config.yaml
num_classes: [1000, 4]
arch: "vit"
norm: "layernorm"
width: 192
eps: 1e-08
one_sided: false
epochs: 16.1
Rows from block 2 of a small image classifier, named by matrix and row number. Rows with one number within an expert belong to one neuron, the router's apart. Each number is 128 + 32 x the weight over its row's rms, rounded and kept within 0 to 255. All counts start at 0. Numbers have three digits each.
Before each expert's rows are labels from the 100 images, of 14976, where the router gives the expert most weight on average: "strongest on" is what is common among them. Only what is clearly more common there than usual is listed. The data: fractals drawn by 1,000 iterated function systems, in grey.
# router: router (model.blocks.2.mlp.router.weight, 8x192, trained with AdamW), inputs 0-95
# up: expert up (model.blocks.2.mlp.up, 8x48x192), inputs 0-95
# down: expert down (model.blocks.2.mlp.down, 8x192x48, transposed), outputs 0-95

# expert 6
strongest on: dense
router.6:132113144126093118077111182135060132139185105194147110152156100160089100107162178136125169108092094135117135126162179128104150035166159063138101116105134131082115141101198103142085138117107098106139132123109120138082136180141089180141131154179100091087077086118042134109078159106173149080
up.21:176161200192116151120133124156098131157091121076084112166139158175121123135165128099075111126182114079157136109155097128103059166100138133086080177126112088147164120159139140116132125155112143149184121070098145124160133154066140180155154093132134110121184136169099169160098089108131133089
down.21:114060075106204154130156109167142088122151118126088143162152139116117186097120097154147125117181130102094154101162119076119143097075062103135126150163113198129137133127155167179156102089092137117144121133129096107130132130121121125125130081160214192106180127143136187103069142173088166150
up.22:174142107075106138096131160137115124179213204117159101185151122173117073108136141100157072129142074148108125083178138097113140093087124151160124137129120137170126126123118070108093071123140078100185097132100156144092051129138166115115102125104152087111128118195119101135115145107081128130
down.22:138113108144121118085232133124144199161126119143122132155123091186081128080127116144138130064124132150070120163143089100119143115169101151171153091141169172101105131107163108138137146160092116106135191138205148103133105138136143143156124113147136116100159104094081168140095173123139156146
up.23:132161154124147100091122125111118064157196102121179056124128128157101129146149159136137167097104160137109111152142131142102091116169118161112088159124204110127048114158200127108122126115157063095137150170053153146098107095129180126137129134132147125141083138117138145117114203139140156072
down.23:130105070145095133144134143138141112148136094097103173155175116092123117148117120129103153164116145094088122130137082150110082158113142086188133124093141149115176143087068146078085144107143093110177108194173101102073152158134137142145148156165104204105180110112146140122108093119118140152
up.24:103127131134100137147092177113068146107112170142106158151168099122137105069128134164122169170137097064129158115179122086070133086122099111156094209140140164155093152164094161087182152039151132097103105128081106073166153136125126121130135137087099127022136178124140107097112181106146090097
down.24:097158147104105181112104141135134105135177103155146082104077100073102084188137092170117124131136195094106065128098153115165077137100202075085158180079151111146099105070146131117144104110141121108146104083186076181114165142147144141155162084134142113140083114197101123115183113171118073182
up.25:116173104107108151168138130089100156087144148162168137156113078154183132071116087086148047152182046115133109078146115145117122124167145138111140058095080159137130104124094132076131113094163102118128191101162139112112121172090159147121080159154130154097128173112051082114155193116039140118
down.25:131143153149118108132126114152083189109156149099163130130098166127116123105108135122107161135098163143145188143123066088088135158081099103097161097146143133128141155141060124166075089156095109135190133168143140150187174164136092150115189075126142099099116147113114126123109123103158150148

# expert 3
strongest on: two maps; sparse
router.3:168136149123140152165177098156156149171141070127142076141088169106169164157109090103179117148147070119119160094087145089103156116084102145153110142123091040136095113078152094129129154130135092155119148152081121165124077134095117114147107105106103086169118111150110084114118093172163161192
up.5:121137129115076071117114151195102119081131139135144127175151071152142139073124145077125091132177203149113163150089129170092158110135119098163141144096094135170105082163100173127137102136098154093112082127134091073113150050151111161172178152130095128106106142165121143109134092145121101158
down.5:150073158105188138095115099122067153253123101101134053110092120139160108150137091151080113106093054153178125102102122151122153101134140179125155144134145120118142125147117137152122177127106122121124153082174184140083090194128103119118101153167142107156089148104133157154107162105121071104
up.6:150191103125150135154156128171103126134189114107128134186136138129089066123192129135111111192093085180110122129117180105156132084152108108129103072209200142136115123133110155085111167179131135129160170136120106110126165131149104128093118119151142077136126141108083169106081056129076113115
down.6:144159138131123120056169052142183114158112086150147110113134133103134170163069161129139121085103120102126166199180102150142068137089144120109155168095070109092139144118084144128063144073129121112114137106152134189136101096115127153144096167170147108142095099078153138087157203082122170153
up.7:132086151154197137131104133133138091128123127185052135096131142143140100156111155118102100034101133149189139173098135133136133039117182126178193155140162147169164079148140163105154118119122143113113157075134117119147112072124065153113150155130131176135112063149095136095130102134170099079
down.7:080120108115118087113136083124156098119097169168023134096151171082136095128084134137152077121177120113137133217111097126192143113117158154055120150107098120170154082142145120169124164114102127077103160205169188100150188145114101093116118059069118141114137109145119137122118168200104166123
up.8:130078124120117142113126142148155074157126115136156118167144157203136103159179160073176132147134163183096116151135129099150132110166156105095125179149098090096098130084084109119101125159134140105094162123135125169162086141134099162096118124135103099118145161138104103116126146200082070138
down.8:147143126171160129107099110075156166123177082112099185172070144132117116099081136156166151064117177139141135147172111088132166165096147146174080188085146114100087136127201049050160147111128147080158123140146095143097187119126180135150130121174201099105110113142135100079111154134065138129
up.9:126147113114129146116096120142133092171128111117143100076130145110096085184122052109149136107121107188089107141130167135146116113108154138134161107125119074066148141160109180104112118125150154106217161123080131191159126186143069106146111093132038110150157184132160102183106121072163192113
down.9:117148115118110134138131117081147099122188136155090190153107170140144147123103193131052122087120138127142150171080116145155124167127127125086175187110102150182155183139099112095148205160099113109119155143129112164166120135070185154141137194092129152127143182111111140084142089115115122077

# expert 5
strongest on: dark on light
router.5:123135115125125072154098100121210137087085089064112095073165139044103126151088143142088174132155192121154176103123128094092129193165110100109102215092120137070144099136132186118116045153111155090130146110128111108153149132165151114132158154132113178120205116117143161164134149124119110169
up.5:106126117113095142143128149059127128128085115119164128099072072132100145130108160093144139139119112174165166133142094081194119114117179102141158116167110114128067139190089097099106159158142075063109104147088121132154080117118122097033146130113140144113156112114075106074113138134168078150
down.5:144107094130148110122162139116159128163204097158121128069131129148077151093131143116113147138160123140159096152097187090136119135116105090143149080116152151218106148097179135140193073106114132146145166074163163130124102152070131157136128113131091108102129181100055124193152123108098115089
up.6:163157101130124122147110135162130139071139183116143158112063116119145150157150092114125132129120138135168144172146167173104116118102095089114087037120099098123084154099118136133096134122116166126146102124157149097092053166146056113106104170124093171112173155089143096157151151107152119115
down.6:064051093133106105120181110122097069166123163145095114106116184122164118113138146075135118148130095185106151120082147085146151121163113147092118121204122157106130203137192121164176126100146129136153150118145073087158095151105146116066160094151084099113163078066126168152132132084147132109
up.7:098157165087106126148193127124080086121183111132158162131084114127119138156071158199131123135153151156179077160152157124125116087137162139132136125145150124091146088117194126142116180149120141147226180115161119158166118162049121101100152146156081141157164154130158118137145109073146112134
down.7:123091146125098111133154176078118190127133176139124142167176123150050113121128067180075087208094114119118071064051149119166128086105096127165109113105130084159037114123087151137154101122154042147127123127191157158185101141114130071110112101123164124081118137155170113110120081171097146118
up.8:214162149183133134162140121166168101109139149136124140082086080136103097138085131092096190131140156121104135116123147123104101157144072106175184205089108124088142118119093123165111090125116140142104122087074097042102139122157108176143145114114159095091143178138122124170172143083157120144
down.8:141081128143157141101118107125087183134230140132086147130183087109138131145057127133139099085120101121076123128129141079136138101076143139056152127161117137169120157108118109109115155182091165115130089142086085130099108118139087147084120114107128162166139133151211159135127133088114068122
up.9:127143154085190166131115143170127152101087080108064067111137117122065132083129128182166121117157181069160143098145146118176099087123126156071144143168128179098142115094182199116124121120104088131176120138128105152163170097173140112100156127206159117073093097151092180065135140122083131105
down.9:107159113095139130110163137131099112173195086145166132163128154115099145148176129156195122084126112080179104095136154193152172120166132124197082086197131113138127151084141137162137175122153155135173131110093138107165162095114123157165120172093177142145113184158109072122092085111158172131

# expert 0
strongest on: dark on light; dense
router.0:101113127114095140133149102123076116120154161147117138123129106074104078123150118152106123119170111158098125108127116067116128109126128139088113136109184079181109162212122110108145211159098170184218082138125065074144075148126155099136108113105127190155164168108114111130193089056087141123
up.5:107191159144187101192060078103135137116126106185132133077129180089144112130130101126164111117179130128164127140121159111124143101136183137152067163150210078141146117116142119091094113102111177146102142125093134143138140147118134081139093078103125138176164152139157109196133173148119088131
down.5:189126108135175106106138228193135151106133151164105084184108126171152190131073119122079110143113126174160178140149162153146115171110128103098150111093128114131153173147115112159196028154107116163114112090094139169123126125121088151140130170124161111109094111129102161123098112110127158081
up.6:192135095113149082143112116098099123132141128127170107120097129118151160132117150111108101088113210126155124153168135071151154119097151137141110143161126120160092189179134165052114059140149161123057185154082152094054178145100110178104118084144122138099101122134087124130089149059152117186
down.6:151125149115122158139171079156172131116181089123163105080071128159140093131106145077124151085165095125141127060149070086128125073124143090080072085064152150180162097118184122115084145113149125153082139133067098118149138100141125104181129101109174127095124111102076139068083122128165111057
up.7:165134132115144117142130066135076138103100153146155084174110124139076175140123098125178082175146097139106111108113102153167112114125094127159203149112083189138132233155153113110100123076126092020144099112133103163090117145139113190127217103147144135194151148150122143175101148137175086155
down.7:076060119125149154130163120079163121099093167130164108092085057144129087094151095150077133137077127144105145177055112102161106049131108114117127124125160147123159124095140150100157095147132137128113177135049165098123128093104146161188145150122156115087136146138168170114074146192084174128
up.8:084136095115093110128132140096106091151200157112160115124123140089104080198112112139068169104089146125095114154113148145168089083125100071095117107125140111155115118177111110146127172090164087157207121105128106117156158158107077112113173087092173137171111153130153153105145138088116111124
down.8:148191083115109143124118083085091077091074065090125136157071111158104115157114139185147128168168064128133105134127080079097184100108186141096085138151175136099124133125144209103119144168164225187115087167111109116159121096158163104136152162165128118080160149122050090160128181151133092059
up.9:154123107142170167109131162111166098153177104132133118081082090082069141119196143110092120056084169136116061161138063128150090119158126100131097140079070190144073171136157151135158107091169102129114100132153143118104119141064122108146144119106175109133073139092149135129142111143159143149
down.9:170140102059093155097089147189156134116101129148107153134129142146147070124123105098141121099186154162106145108141128147131093150089120146138138123135115144144112155099133120057094183085155113108113122133095188098150089139139120094186144074114088136106159069106111167084192130146063117111

# expert 4
strongest on: two maps; sparse; dark on light
router.4:102122147115123123185122139138160108089114114111155170158149078107176147125199103155117166066142106083151070122142104074135087132131129085125129114137109161089127199170122160033102180098120127156114157141128195095180145118114156057135102149182126182137133110134153106145101122112074168074
up.5:123085129123164170124126121066082238135143181137090018102068137089178127104161083131137177143164172086132139120084122153131096165140115118111138047086146127145150118098158143140096160144136163116134073087125119167093125104154030127162158133127124160128137120107119100136142156143124097195
down.5:095172128139153107047136114096119114136132154097172174053078110139100097172170143178131139085098099141138097160113123105111150158223118189146127142127106100099094161156120148202202128128134153078142125130121119090203059068125138110142151131146104097117063117074187151107147153194157107071
up.6:137184110087099069159114170132128101092150178083138155149107117073137108117123152131144140125118172162139097136087117119076149091138182126109149155124103141111132136142096148132101102142181153120168109109168165055111144139139126175108174137143100183136169097119078147113135126113119205086
down.6:112117115162125053093193178130167145128110147127188111116099148171152077147085116102108133208090114098140161156064167117150094107051080119180115118143163153130090103105177168111150073189134113150078136129192091125145084173137112158123110151139169184135101093150080135124115088123078088159
up.7:144146119136108080120116159061114117161125155130130128147143056137066127054121136123159124151155193126126096145157138097125062142184174148216225166153114109183115144125135123105153099123132109094187129115076104107104157085095119128111176121097157128131136098079124150107098144097125114161
down.7:091081134098082136081135078088161143100163084152133153125122170156130154190127096071122136075121125128135128146095167106182162124098125105153152148162154103130159194067133107169140091115116129087179122103173164140134129111104090064127131106160134182114098135125128158126121155144125108083
up.8:119079101119121118114137179145186115084156079123150106138128136117146124115110111134096121157089095145115157097155123085145087111122144116132152168056146130108188078141166151162115101138124128107168137172074185135099142103134081094117123165166083187133146052136134148174105112123094136163
down.8:120137087117086146100175058154128119105147078123095100159122153128104128186121181129109094153103138130122094142108142130081122091055168101098110158140116110159123107153149125107122124128067154061186116156149169141116155140126160070076129109133017131102105066152099115194082142141126137189
up.9:112099113098101112153149137121087090155134083101093091146104138106154090117119117091171130146192135123164139092114160113114149142179123128136139113091134090159173102081193127138153119143117120045175103160115147134134122115126127071149164156178150087217180088151116114163082162117110116180
down.9:073164138114144131082096153146106179143136139130129091151104163116127116093140175095100167172065143110134180178065154155152117089156100086108158141096106135109151086090128087153168118182078138100127041073083112191176148174143104154124108116130100158142122145199057187187151106131123102087